From a checkpoint of a small contrastive image-text model.
Model: 4.42M parameters, encoder arch gmlp, encoder norm layernorm, encoder patch size [4, 4], encoder layers 14, text encoder layers 8, text encoder norm layernorm.
Data: trained on views of escape-time and Newton fractals, 72500 training examples, 19.8 epochs.
Rows from block 8 of the image encoder of a small contrastive image-text model, named by matrix and row number. Rows with one number belong to one neuron. Each number is 500 + 40 x the weight over its row's rms, rounded and kept within 0 to 999. All counts start at 0. Numbers have three digits each.
After each neuron's rows are labels from the 100 images, of 14976, where the neuron reaches its largest size: "strongest on" is what is common among them. Only what is clearly more common there than usual is listed. The data: views of escape-time and Newton fractals. In brackets: how many of the 100, against the usual share in percent.
# u: gMLP up (value half) (encoder.blocks.8.mixer.u.weight, 320x160), inputs 0-159
# v: gMLP up (gate half) (encoder.blocks.8.mixer.v.weight, 320x160), inputs 0-159
# out: gMLP down (encoder.blocks.8.mixer.out.weight, 160x320, transposed), outputs 0-159

u.240:592499469533569567512429550471499569394546496469470514504445527519518454558528509469504465447556523526408499465479518534499467540465555462407550514530503495480528500519549487563480493442511523456460435541494545457471419498534460499522498449500474520503521463518532491445494387462476523483399521513485470545472527488504489503502545514581442534483571489521489541533495415478519527454525535525532475480502466467501535433484517486470444502495435524554494538450492529424480517542487421
v.240:511474523458501549498597547414520530499470492516466554519496462472548467505480496520501502536517555554458524466456523479540543507498527524497492434527461500514475565473450507464530531452526530496490460511467536517536493488474449516535491426537472418536538471561502528477475468406504536476487538481491601490478484538509490468480603452537468479503453429516473492625501491494592517491472467424503528434489574531483522535559494508628452462474486458544431518492461524428538534521490473
out.240:477513491528506457502543494471509492507457552521534479502459535430454529434490527543558505543485499473556525497530459482481626466487484489513366506497488521505490463422548476408525504556437527556482549473423476546490576504490513512496513525500513622455512503536516488520491518507497499499559561508449466488508505461491540521441486501473550496495467546475521461411479490519586503494466495587480554388447459505556522495509500528587533418519483503477471456524538465497549502490510442
strongest on: earthy (40 vs 14.2)

u.174:478450537536536451488451568526513639460438487496527581447399482498490500506444482458527461518496484470397501466557512493424493531540496558468515504570502496512514490547545545444515470493551502557489568526495572522567482525515469563494537517481493498510435449520578488563524389505505487547473529475463486480509499522524492560525478490493529538459484405516503440548529467495508426529470483521532412578533473513489469469454546467502446502528482473523453523536522502514501489501540538
v.174:458479565528478458534485555489532598453467482486475560473423504454555514521511430426504442491479489488350496484537570473482543570535442539468449511568509499490497505535508521468469498512560529567512528504482552524593465532511491545483564484467516528493463469497571569538510425477528504552469504498458512478519528479494473530494488485477532504480440471481515444522502435527545478466446449558546459554507484523471537475489485510578431459536476551494420512526483494520419466512568475
out.174:523484543535478505504482569493574545483502432538538574505480502591501516536548434450462453465435478521435435490490549486482528543552480498474508498594490466505494493562514536446449500487533505558485541537507547506519460514508509506449498479513524448473414497506523563504551487461530482528504447566529523482514495459492446537491541479499530498464473451517472437555516511473514349546492476465530384571493541466506530463428493529469442451563517516498496528592445486536449477503464488
strongest on: vivid (80 vs 14.4); tricorn (36 vs 11.1)

u.267:464503506528519522493478615519568611450473475506553546480439544476520528583496481494443479467525463401403483493531593460500475560481527556481542458527516478491504432524551499489438507464504532524481537549421547483502446570543486529509522495494474477486444463526560506539508388471534502552473491498530525501547501506512474528479471517502432497488437446513554425474520446526471424515451504477522459542545559502556491472456495484489436456489488530564505549483498485497443536472510533
v.267:607447494535529517491539468474489524462530515465467490459555466541549445446508541488479491475559532632516528490516459541485563473499509426433488549517496476472527487546538536497498512514492497488500501478587495485482456464474411513537460458485519508523504470494506514426521491480437516489507532492447444481435514516469521488512543534531503507476564582447472558525525490436509538541545534569570476469445389463469542477515530558530493464517455565472544531533480495472501461583545390
out.267:462570501492527480518395523491498514486488446531579498498470517484502490540566438511494468480436390456529477486549555495463445499494514514536532488498510457447522489526589534532483488476469532463483567552435501481486508583497540515530571541466502476471414497482523500505476473507535500595511447503541471538516494473512483588462389554490525493503555480504555397533495504563453417507493475488497430545544520505559480500478481461480472528483509494540535508450506445491439548427434528
strongest on: tricorn (48 vs 11.1); dark (38 vs 14.4); cool (32 vs 14.1)

u.142:486511499472494524452575569474540551503413519506474549511494484480577508489484474490457538442576563511475538493472550499486491550473501559447502501495458515456523515478427492487538487450532493477458475519438529514531479453507435565488437458539453491562520423538495506543505451453455530474541528468438539456498474580477530403399444494587467458488511464513491503513460464477449554552542524448490549489473550532514485489552499483631462466472460462538516538479525529450477497555474536
v.142:552479534511510536532577544521523465452540448493455484448474510425528562493490520550458501503529522536481573519452625495506551515454537527487504431538480504567502520504523530442478529525506503439489468457500499507513484547498447498556501403491489493522535513532496564407472532429516539482539511488454625521532473503496487457499558489468449490476421536442488453516481523410559495458399533463515527496506484549453556504516430527565513449508486535515460495505472472450469527529562456
out.142:562477531595437508508507499581469477452531413470464452430515541516483496484483565518494542525495459517484506510488567503546501511490473506480544471498529508543480487544480563499480499547507459483517498450564529544412495575475427479532537467445522434490504549523447550462538511570560482510568489491519538550502500495519493462536555554453495564447469542468505461385575539492543471459463491511481468484542490558455539505542438505433508429554514530482444423533470442509453486511510435
strongest on: Julia set (44 vs 9.9); warm (39 vs 14.4)

u.13:506537524487446561523552499544552483505548456484449515451490477464579596621449509557510511467502491512469554483459569505597442489457603497455575514470476494539503552535471518500472560499536464486490477479511545444492449509514468482503500418462442506502473476487506529489494472426539523494485499506467535569527465516501457445559537480469500460494453474552549474490515512418528460449439594417482489452559539508460510493452483491501475496521496522563522458515458480460493549481516588
v.13:529491429519546485509517470489519485489502468533475529534504496518552565514565383529436520469470505446538485541500551506402526524526551550512474524500475452443521469479483503491509501503489544516495527542507506520584475488489560532439452513499489445488498474474531548467519533436453487462508473518491496513495409503488452476463451399466536405509432457492511492650496509526464510564478446412514460486513465482504430544469463549575572536481542452498552559531464510493465480454507530
out.13:494468520478447408485439475516458477458469531481537478516590524457469521494549505430568424538502480485544469489514538470542546494541427501490440528561547530506516504503524499493465455521477538536527498510572463503505480508484585516536518543480515551525481525503536509406556500574526523532492510495506495510528508434430445545431531473414508535520461603501520498446544490568516507406548454541492517455518459499479602473531506467471504481512440545496434501466582490496470435497483424
strongest on: grey (46 vs 14.4); Mandelbrot set (37 vs 12.1); tricorn (29 vs 11.1)

u.223:601590504479499531510530555509528505482527500504461526507549537455514465493548514555494551531558511488474598471511532468527513518452521497444516523493501467495439447498539471494528468462506484501465485495519460458504493529495467506488488459561519464527492483552483530387516519510493529478498490518491536526481533573510437456466475512521441414509485541456511516404507529480548464489445572486512507408485574468521524435480540607551518453489406555550538466519386500474480470540489400
v.223:482566570453466578424536554426552519515493483481492542477461561501537510479440508514468463526494488537480485507496568510557481504473573512505515496457468475419531577491528537467515553492534526532471526510393538519476489503470449521549506492494474439510499460594538488499529471380503488537490510471463534499471458496529503521457572463525475516477484380495509490598509483503539467517493532446530496449507558550516495461518502436608462455491531499520463483483500466410478582501484536
out.223:499426498534479522506525497493559464564482509535511463577463564565450525392453471502520493522466496478542456486482463493498572460505512511547449462500400508482435557449480439442566462462558467549465564554444551543500590508530577510437497504545540543498531502499483450532465503582484433480487560545501495460491532497506516517473394519536509518539447537546470468477473573493514494499482470546425510509462503512594483516495521507533447430463523451508467518492470505518510517458533531
strongest on: vivid (35 vs 14.4); dark (35 vs 14.4); Newton basins of three roots (27 vs 11.1)

u.141:547478480541556489554463527554516508441464500509513534496438468472580515574470501524444500482534501458487523493473573501448458568492503526429535520506524540501519467517545436489467458448476467493512453545524534447522469495565576507431492498514473531426499494539504549505500441523484460469451507506580520513507503561497481436541436587500488444461439526626450489431502429486473475511467559524516538519497451558505446516462593494454468533524470418514553553487502507493498412523499496
v.141:535560538455512539513525530467559490546499505489506529493431536509554549524449532571506481495502538544455540526461556543569474517506589536497535470460415532552491546499447478488486506453550482491498442531454564467467491459456490470479502426538424535495590448548519503520477475429474476454481506500444578476456483541521502449535562462494496487489479427554478524462485513439580468533442554417463525417500549558520439482463548486561486470507524447534528478532471497446533515514470555
out.141:541474459459472505520458486505474551443498562488445555513516578549482437464452529474498455503551552510441558471570535527547421556513500531461481483503534464480513507458483506570577503454495527481473524522537481529492543527497458559492544500513484504546523486462500482431460477559474516468516536442470486482516544509538551488426411515529486536547476583440520494432495493576485575480532452512455476484548433539455482481568570529574461455460464516512489525421436531427544480527530437
strongest on: Mandelbrot set (51 vs 12.1); close-up (46 vs 22.1)

u.225:587484473508587539479473528422458545476531541453494487492514514515467472457537474503502485537508548525495520479531460524529538485489586447510465491487516447535503559481542505569531506494485492463466482470504500505450514500476456485559499463525444486508541531566497420503537492489488464469527507432502526523468542473532490516509587488515427519538549460532489623550510470534526549445498490448541507449476487404537465370524560523435501515513490489521508495476422529431538504558430383
v.225:482442515530439474522601478560512459553454478538449486503471454482519534482451442474495509518486505456539484553507483500524555496496388554535456463433432546485490511464407502438519474506519464512482544497524506584540575500474548545455459495501449574532521488481470510565504557537423538490533602509506590467504478479485528489483502445485534456448409553494480486459505552473468514538535436505451541459493495551465506588538495446513535478499511480481466497505537532444545498495467570
out.225:524549473520431421516477483601493504564501538550446496494512476492382422467520453494575501614481534484524531535525466516505522456542404505528439471501494505456457498451487514463515491565520508539522529446516480576518529490504546508486527480456524496499537499481491541436539549557474485498520491519492500442502513425469553546526463501480518564458482563430486514414505547498578478467494471542566504508480454520464536576534468465461539489521544568445435477563506539515456489500510452
strongest on: warm (37 vs 14.4)

u.195:488466471487586483448478512457472540472422506457509523482485501498568539516505443517505512470528615462458551482481554494464478523505577594493516468456495514565515573515445486504531471462498519432496485496523506519528529497479466545494513427489443484532575481521511491522474466479489517413528499455473578453505494610508483453522480424505434504529485462566484533577492497528448583558456465452493528560509492538484416477573508514490456513455528396526473540472468519470563494536522513
v.195:552487479481519530533488472446497437448566466512488441472524484426490557477516449575519512533492473518542539543489554509532562468476567503512461492472484463596444530509501527451507458507518484491479517469516502525525507564470531513513517402452453521486550503492463535450458522493516510482573549519505591564519459521519440508490562432463489458492454531439537438492511574463575500522445462437493533434537487551454514453524426560606541499469532510506485497525420449478534502473522424
out.195:556475554509437507536458516510488474558509498494545480476593479534451465486602504444581482508507509559505418487428562489491485473525461460511474517553545508540511504524507536498477481528502457456538468463574503546498455510551451461550524500468529444456458579488487572562498561562540478483580484485558473479531501512416472497484469574420493552493514532506458471489546499514430473486507517452505483582507512484440490491498462566462466451517513515467468478552489458574404491506460424
strongest on: earthy (87 vs 14.2); Newton basins of three roots (39 vs 11.1)

u.296:550510482507508490491522492478480488386464539500476490503455520521516464537583510502499477440492499546479565410532464484470542530502453471483512482594467483541549494539506480556483535440486480449555449510505485419503485512578497488462513469491536563475470481421533516420479371454539481547451470503450507481478550475539516461551504552500499428581548606485558525462485501485505549501528559589504520475511491507500548465535507517495447516483473538562485516519458534542557499483580443
v.296:481464537490495451495527507479483500501503536520548454480503465485583497565515441499576525542475460425540464507472479465483591456559430534521497523476494560488425456575475486394483440478488457525561518520494511462572444485519561489456502524506450606525456496475472515570554486553433489498471537531490466477471466588478499539490457528443528378456496539558482438473536523467549476557511522535533541448524521504504506520479511469542540552515449455521517492530553514525489468489432528
out.296:463554483434450536454499533489499589478480504446479552479495561483473534458459551495547524558530530489394567468524540483597475507501567506475520469455484501525463538509481489508536511447522477502463520531471524484408550499494453538509496519553477503574503443571541431479531398473486510488471562446465504521526516476575546505496565477548446568492503432486495512499472507498538462478480455529452471479508569567552484429484517472512493456457457490603449471468491525416527521538487534
strongest on: Mandelbrot set (57 vs 12.1); pastel (42 vs 14.2); tricorn (41 vs 11.1)

u.105:583464490519527545547470540515479512431505545443466489491501531473576548539489545541447521531580550564487586486513572489552439592466532482425513471506527550538518511487515471585488475462485594445489371528508465466469467505516429472512541487494464468482534485503481539446459482484538499489540498480511534538516548502553546441503549511479469489528474501499549524474436427505550558441455510496501539495482478500482488438509479534464485491501401486550496495442476464459547460543453433
v.105:549480538479464515554479489575479451466557458507501465456487512464555600568481451561500517547477474493533581562465611506521487493472543515543455492453507481483518521554500528471446504527500468499521500475533460504553491539524535539540567457433455512497494518501465612446485516519510477520498484516488528530547466454508475519547553449450512428477394556522517446523525531491540475535406522491505499503549409519440537490499444428487550515484509528507463472519497456414448543489564536
out.105:509527526453476457472489433472436510497472537404446497411530532528529482548511512478566453463492489516491487510507585521517451482530529529468520578509543511426542563541527618516462480543480457430563477462557477466499441486496478530546510512404540501498482495463495522499483471501470505502487472420415430482449479550481522486514483514454482545494533530551503546532583460523404546498529556558555485579518475486418437483556513501469497499498493494496515466484549486507422527543530516
strongest on: tricorn (54 vs 11.1)

u.45:575522494497533543509502548448486575474467535489467534481465456481550524532548421531468501444549560541443567474494493509467522565516496549471483507509477529520513540508434488546494490494477565433505439527480548460485503421514448523466521423507406474515518444502562539542502436414455465479508510469471565497464520489549528477545543486520487432517486469540488549579485428446586529492492521472514499462482506416512497413488507487528445500512448505537480607515481515404511466541482514
v.45:541542504450428494509507504533452486472533455432427505442516521467548570558550507484517461459489517494506549570486606550575514493482580548493459505477489445542524571521457545497495527570551486405497498445569483534509506506456504554542529423448439562513510494500491546476497530468485539486486509433417570537498458455497494455490513416485537521468509541506513496518516519475458526502495449406476469493566525522389517506558448451517529481516478517486440474478508500449487545537525507
out.45:487523518460470486468545462515513451539527497520477477450593458521511526517546414506551520550451458470522468540483623444550538441553475545476469492513488489442465469479493543431508491597477470508531544449560487521531456531524559565469458526487511473515516551435499539440554561524490487504500481492505446512535442467491496548502484460412494431505401558449511456477505584493500501509496503547530505541546505432406480502520491507479535474497528589492504458554498550475415494494534483
strongest on: Newton basins of five roots (67 vs 12.9); grey (46 vs 14.4); dark (36 vs 14.4)

u.109:466517506464539545511477606493505584400527440514514544557538484536520465550456497462502488494509474512470479473478503512498442511462535502453547508468510434529546480481468500564551480469547541448350509493495549507484470535519455456528480506552463503562499486530482464479499470498521565498459515468517486606570488525519487464457525503605512537490544469497466459546481442521464523451536407473434485528567503513513483454475566457517468511480450467574456508422513532475555527538460498
v.109:533489503470530547453491605521500583445546471487515550462445535439479474529491373495449526493502518435455543544489577466496520501462496514493505475495505467454528561503569503488511552505503476498491529433432521534561475513492474534570525462537480479550480546529487517463515473503489553479462501429449567507514476445527471494534535453511425507479444471476476478545528474536515492452427477518504481575534533492522559393535511462487508492454503560524446507523458510439428557544612502
out.109:481476495485517526519464544482518516500621442545454508564469497562435516479483435497503477489486436526501471533493518530522485424461544462467500529472487400479481534465516501499547482509570433566390570454482545546500517534491558471554523477542471528487484527481446477554472532553540507515468478531506465596526446463492470545449455520569552552511507539564508418537500527479500470451497491478463453554575511471518540435453521478486523465484458512539440514488524536460417492470491581
strongest on: vivid (70 vs 14.4)

u.157:484418453519638488508516528487463580477494566525467492547446404505481492523475552498534489454453558456430566491518548484443550532527528556455514447604490485494464483416492415465539453457567548477470472518472568478524467485569499552446482412546457515477502452501528511444471490515498519516504528515535476496496549513528522517510461488534480516478509573475564529504448478523552520449461453484492505491464445491500533467493512507535459536514486494501481562458539594455459446516513479
v.157:507472527449495530476499514485470514483521450501507474487547499515474522521545439529507504549432468533520501515489560475499534445494538490528483462502527447514513564540488557492498582518478499490506518472496456518511492542496497500558516484462497433517466512502498519404518510439512483529505492496471483513520484421536471557555656441480499464526455461442496449665516502525562476449423498491539468539531471473474539456533463458514519520500594545468430455530506465428480603470585476
out.157:628539486445437461501468520467456531560499583467502533507481558502471508467578490506516501538564585506508575538544515562503486560483485519494425509523485541468501585451436501570525466457527562480467491521530515535518468422503504554471525483499456510491602453468493559443458509470443472451543511470410472468509544452501585467493472503462459495491491494474525520468488514534538576475469528507474529445488410470508515460574493525540497516458495487532467533482505514436466497565462475
strongest on: vivid (52 vs 14.4); Julia set (27 vs 9.9)

u.247:541433459515513519557521479580487457424508451548530498494486497491456493484510561535491542586518547517501593495452605473556468487446503499482479390462499462541521525516463512498490525491514522417486494443518449564447549568547466495526531455478533448472546523501471544395467515485558547445560494514541547556562509487485520465528577506490462522477478597457465457473477517500522502493447458471479494520513464524440537474529502486451488482470498491478438473474455483440517539497544404
v.247:540560508467543534501546519407533487497531526478438498507429522439556511495531504578478517464524526529518586495472550475552509528481579494506531469492496526582475579493479466523517488480530520468508467492466520512488475475468447463491505404521449538487611522506436521493443504433515511467520481508490610497485496547563516424492557522505504466542504482522489549473477520490596517462444499467468587404480581501509489405486489541580497486522478484517501492484435508471575506505508444
out.247:565433441549527495531460522568521467466533427542599521531434578608506454472521499558454446524480487490537552459479553544432474529433486482518529444522470413448544533520604514521538510487498493463477511492516476539499527566528533497527515492451574426430480526471470536468442513518542487477468446525510458547466514513523499470553442527485513515527494552521469454505511504518480487537417488492459415590532450482517501538508494513478487479490538479495512469483453409483491532482544451
strongest on: earthy (37 vs 14.2); grey (36 vs 14.4)

u.155:486446471522488550492550471556497522534503532535520450482548416512550518498507409523512532471501495482515506508494501420544546467497510475522490450452454502581480484532440480473507520439454456512507545499553423505552537550506523535520530491504433521464497567494479497476448552485482522522558557513482518485609534476535485529502536445472471355520391519444511422479516538547560487509466507527513509484537477498546543434491514539521490446501504537488467479487406515493489568437591445
v.155:579465461488469498517500514567470531531492528470441506442520457454541582512496489511513505536498516494475603498481569489569534498527536530505450468519507531578485557531453523474511513519516519528533504502563439498585486470505493546515526417479455510512489493503534549452478500448480481509532532474458504441526471427551511513559600427449452437492374538469525495518496515502595466431479527465517484508522456449479595481523483477514512485505461542500425485543447526432459510480588483
out.155:448482520481512560524563505481498536521490546498445502478593410442515476523510575483545555426508500555517453489467464446449471506508522474532519545476493621519480467522447480474448519426423527555546469560504520463459461399569419465516521513498496432548483501538526564514528467395496534505505566540474459455549464501472476535510543522484493467511479501523496506572462496493574473510515516474519523426483516537522519564442454544525498488488504541532450518530517494533410485480506551
strongest on: warm (44 vs 14.4); quartic Julia set (40 vs 11.2)

u.91:540521480547497586518531580490507485531562501468442480544456506417500592481538462514456564470520506541535548511450481503489503526481540431509448513544458508500508524434477440498481560525443530532442493489431549484478506393550498460502474466511470509542540483507509515556549497448480452533542491511501532525532427439492589491503473548496480465512489465561463543583413460449534495419498544480493555507452475460565585471455429498480550532500467507508494524560579509467481508522475512
v.91:509430502522522441497467477493494460492478475515464462492495527579441500473392532507510444560452466447514491522537473548540568466516460489523475453478509486618460476461534486507554454523501441531477515511526467561495575579475629523518483537514534552455506531535446436429479557528461511540501553540525557497515554435514452524475567447492489532484474513479489458425531506552504483489488455449487515497517494530491489498536548483490546513515553466480486456492511516517627500494466404
out.91:489582489466485447478455480561528459496512522550496490486487489472425507470451529517568438536465510456546534568527514534509538467532488478548465451434527504550447460495527494471524466558539544527505526476529472557490531569511567520504505467483486485466548519505473482355508612549517525515511541524510545488507527501491477505517513458496522550444461510448479456375517571498586447511427432476482521510515434545458493535513496455555530528504533522460484471456461480468470449507500393
strongest on: Newton basins of five roots (52 vs 12.9); earthy (39 vs 14.2); Julia set (25 vs 9.9)

u.228:524527470562472513503482599567531546499520421467411578488522480531504461527479466434455515482544537498434458474510457569464517495462459502476525558491492505487551522541471539509498524519516446536429507475555588507463494437481507510515444507565541493579463507519504489474554487524456523441399560453450532515437476469499447435504501482587481551467531523574456549516544450421476482462541504512486431527526495510525497497467536471467505462530456496504470511514502534504465465612539547
v.228:467465542468492523493461487457511496507456516486546450449553517499533571488525525481498450502456417487531480466509566451503491531523470476561511476572512532569468414534535517509466503468482534510565477613462478451506482562562521496489577527444514520425458473476547495537499446465542496600500513542512469466522517499558493589489474504423464434522450473475592398467509532528551462495434519509512500484515500522528507487493414525576477509475545523545508500498529427538513531410484494
out.228:518516513464472497489485499509458527452537499458470528435466513460444513491500511503519531522512489485510503611528560489517490454529507507454438566488597407466519475494517571470462524628452483520483560355490476583471488524477478522611518518485481516542486524508473517426560531543483490499477495467479479528538446448516515484477523503511504546451504534477464501477522485548504505497494464551562488495520437524405503476536506433501618483507473514432510425520533522489444515535548503
strongest on: Mandelbrot set (52 vs 12.1); vivid (46 vs 14.4); cool (40 vs 14.1)

u.241:482468432510520446518525496401483477415471459552481502545518514541522458544577464483512473460532548490459513500469520472466488581502478547447552498549508503493496476526471428502483448470558519463506424535556482487533439528510489495414469469509523476490504467472513550476452488504531542460459421501516531502500520576470514402475498511497529528492556544484486511492496480484431566580539448504477507516462592501431447526549453609574483496507503465506537554512444500544547400528452480
v.241:555590514439478577520476514460504482472482511468473481485583492537570496432536546560515444554532557569536513510471584526519488489463507523509505535446501475392520533493508524500512489522484542424510453484509472543518459488492428510577504499473481432470567509527512537470514499432471500487518498439463440528488462545507519497486536468487485549459538465462487531575507469484465545541572497547504513496486467515445434486548434462521492458496486551498497470468506440353416554519470446
out.241:467495567490559529540502486548475467451482524459541472470417512512502502514381585513488486554442475526511524528532467534506490507472528483550463437493522521452586473465520500517460534519509485489553441494505458477447498533502473461545511575442508587442508465524448469439544504506539536551476509485475460499467527481492538514552549534481482545448517443487516527476503423539468527486487525567524533542501396556480504483510532409392535570495507454502507459439599467468562535488539497
strongest on: grey (42 vs 14.4); dark (34 vs 14.4)

u.160:493444472424542496481484495457549542531434517511588520466522472557561529460511450484490493432543566479455513462469550473567468483534604545467504463440453511526476522503525487481558450456452457471485506486524482530467537508493531563507489473515419509468551507536493460560457495491461509423519547483501470497521540623554556500556463465500466450501466553551480507477488524481460529560472505540495502636477560470504391454490567516491478467510506435519517476511529517475527476504491551
v.160:463456532485448595535526505459557469426535429503461487465515571556561519459476542544461454524487496570508527501498587497536496514465508483502545483505468481521512475575530541505472524509545476428503500505492512537433524556531448529520552423450509419446515510496519551491501488399556509539527479511487535527528497554501451514472501507496487531476525483445562428538512526474485505542447524483498496519518522574477482467536417563607433408491546545520495458505469438456437542448525504
out.160:549498513524529517473531495454514478522515491446542462526444544551542442494538521475418495460511507555537485528464480534511477437475588436503527451478475468463518550504563524531497523493507423469514427455504460499462531536463417452545472478476474555454490541522422502600472528467473494471523471492491507481434511561499553455511485589502491529501580468571453563468536481460413534513534577472530499596461534446502475450491556516421505514494509484480577490555532484467467553525455474
strongest on: warm (65 vs 14.4); cubic Julia set (31 vs 11.1); Julia set (30 vs 9.9)

u.72:518546503440575521536425585525522561472512514529479535490433408558544492524480493519527442476549563517454635521484556531486451550435495517514544462471501504541500528483478462492524437454583516386462496499500505517557471457524490511514508443532465527450574463509492521514432473412484512452496504491440504498557509515517585470532506525538463469461503453489488514459452504491543541502490486522446513505474444492481465422533510458508449518486479513538455485458499560437508535569537446
v.72:481442511495576469515447537472462524468502517482516504457492453462614571557517436505535522544529486438514495497459517467439519488547508548475519533514511561516462459582475467441458432482481490522549510514503529470589447488549548505467483512512433607518473511516496523512536456561465486473464538516492476464519459582483470493495405507448504379467453547565463452500527510453521460548480497557521545460506476512508457527476501506563514532510436403509506553521523521535508438517462544
out.72:390487464536484553548582451529496473441497466494451487511562460544531482457516607494494524497486488562471463473488488419489464480514531434485549504505509506539522449508474509511500544496466506460523474505552425495406566514489370464513463583506589445495451539521526480515491522467540585519546527489540439522521494539485498462440556562492533514499544507486492511567486477519405495510585462468479487495470564538487493544479489608520502445533505505465490486472486466532497509478478480
strongest on: Mandelbrot set (49 vs 12.1); sine Julia set (32 vs 10.2); vivid (32 vs 14.4)

u.61:536450434543532501492529581449555556466510472498448553489561465572534474506533468493417496450542585513395541467509475474471497562500467494435562478524461500581513455497491483559492512437558527503453458529553525483535479467524463516469480435568502485465506495479509530441486495448512492502518508531493515521508554543569504434483502490527420477546500516520499497542468446499504545501518461486502478550490533452520503446499496595545447459485508530516523591486431527515448435561554396
v.61:514505513457524522491557526428582492467530519505451508470446506472551551487492573533485490435505510537489594522464612481498492507468573499443541453519438527548434515486492483480511496477550511496468497493467523503497485498514451535472538385508483582511587452500482532473468488448536501501504504526470600503510488576523497477532461532505474514491490522467532447443472560464569514496419517472466584425485535540480512454529453592627468442459498510547509486488457508494513489508533497
out.61:554579450464584463466460520513475517468476516496554537509513526526515493516498563506467512440532534467472593498514518573511506506487484557490491473467520457557493463490540506505531447559482451440485485433549483549455488524452603468549471452503464561477495470524442497458543513506484506442508475454532578519462468491492513469513498483507474538442574558505489549388540502506444546532483486440481467535556504469405477475544552477432564555506479500495516507454539517496568434543458402
strongest on: warm (43 vs 14.4)

u.78:475475445562535594524533545536561502407511489533453549523494439489586526539471442533421527538551576543451579443472527408504486542440551514391546458473461519470552494527450433512538519465500523480483477496510516497520476484555459496460444503546489491500530494516524500443487454475537503449473503483509501547562509561539486394517499531546493424512460499516504503569447450463517540490452498585459527500503513505501494458484490522541467455505440495535455498475448525443519486487558514
v.78:505579486447532539464516511471524498483515543434436521429484433427567572569554505486507522445469517470508512534467605426506493515521614491461561522474499504546448525561475471486515469545512507460502492459536542494504433470548493497516516433490410617536564533495487503469541493504502486435467453467467561509523466591520454446577461458460450463529480554521500485455471532456520513485448509501448563485543495499473462480497496495550497496481517531481491464488444533479480543520570510
out.78:543507499502452507528467426520475440452550506466428434499477524580410499454463566486561486568434468545611496512523439579487519493481426417560513533511512502540493486509483542536498508551506451500530493506505456480429511503481474444518565485438555501470498529442469485449490505541521468552457518528436470516452531447533566542519522527494542623530570524506542502470516507486550530475556495526502464502490425531490543533507429520489501491492512525493446451491554433537523492461454494
strongest on: grey (60 vs 14.4)

u.80:538477456508539492465467530484452522412539521473395513485553463488596540576545529476488511453531524489457533467544515527450491541511481552411595576571547475526485421519474506530481447535556500467481434532579529449551409443504478509490491477517511524557476453452504503425538439492546510513463472449463500545528473559493482464446491469528456520497553532493537519530501486462460537462554467491488511496508476508506502444533465577551483534508417540520571543494472516516499435529503476
v.80:556480475557595523524522514441473509486473525481427487464487390493587509544531479480434509447502563486527552509472517459480539574553523508503503438529472570560485540489452473534503431474465595467493463526542522526518468475549452512496475434506457489499579506518478536483487491447476466481514537516545541462531550533582520474554571485466443455489430502545490546522481463503576562433466426524485534468484433440491486513533491519525476526535514481511459529458490547432544469498512426
out.80:427441572486464553488551500461546478547470530533539506547546548547445482402413522482501469580518538575518498402478486456513546475467530507516397433488482521390510520415490472468565559429492503499495479533452478559458588501527470499516474555518499506504496497574519431531481478507514480503556532514503463485488528478530548521497561467532497525547456452446508523546473480526509533533500498520468536466463468527518491494494497439550463438460555484500447471467520480430522571478500514
strongest on: grey (35 vs 14.4)

u.115:572499412505521520482447506467430535403520518443426496484516487466561538571552559465484491473552524488460571490543509506495454556496476515468584537578533484561499450501492515608493481496520556448492437488556521430503439463508437525499508448491465529534521461454512506465509459480508483489492473430474513518531529561496511472453465484501433541522583479483538524528490438503496595437561481470505519508517490511481527426547475560520477533477407511538543555500481517520508466529478431
v.115:501501528509575565521564529434513504435468562476449503509496408517587464543485492525484479467545584547488524448458539461519539570506528514461520509502485559472525539485482468532474444444494597444519423561478565468478423447507446475469487477535474454497567496516494542534480467469489460456466528512511520490478530555521525435514565535513473513492487473548492561558449435458567571505487481524496557445463484466483469521519500508578449499518475475527480541421469511405511441507476465
out.115:442391591494478540510548460471554470546471531565528479539554499556456476423410474493482457581510538582535482423461495453518549454480532507508409444484461520400488528468477476442557524429523480537504496532478504558511554483525486492499468535511474495496499500564519464545458466494498458486513542543504460494484515494549533540546573464537511537552424476469495523543482508492548532548469500568490508510472461501508484498464484451572449428493547496509418484499505476440496542465547541
strongest on: grey (40 vs 14.4); Newton basins of three roots (28 vs 11.1)

u.172:492479468506517464429507489497508549565478558522457442521410488471475560454468451502528553548486476442546567477526487482452536452521509511539428425476479521488423512439507502466540463475419483515468548476451450549520553534491528536464495525513430537582512479490456460574540489485446468489545523516501510452552491453529541542482518512472525431547440460488511519488483537516578545515419582513519520479482456484517485467538506412502579567462525442538490446524540560450560543484478518
v.172:460435521504472537576531446525502464392546433526472473491525534595537480526515526485490473516461456563479506506503572494524482488494489489485575503570498478487558462567516546552441532513551471482539474477529500488438442553512458485508534455447528446431458521454494593458476498449567528547479469534479480575531486475514520511496508537502552573472576518441538438536520497484518508568481507528532477557524519547432544449479430534557496474535495554513478460530480443514425468435526518
out.172:560501471494545437496433477520483539554471514509570475478559468508541486533587440502495521464501508509504501499414547478477452452527524554483530452513558507548498586553496542490531428477512482456513501506557458537578468536451498519515540477470457492499454563487448555547413549509475491436554418501495531459506485559545451474507556461414468445497447497518449528506566545509514484540451540468547440582496505417469462455489517550452513518532508459461498477522413491477437505515484511
strongest on: warm (56 vs 14.4); tricorn (34 vs 11.1); Julia set (25 vs 9.9)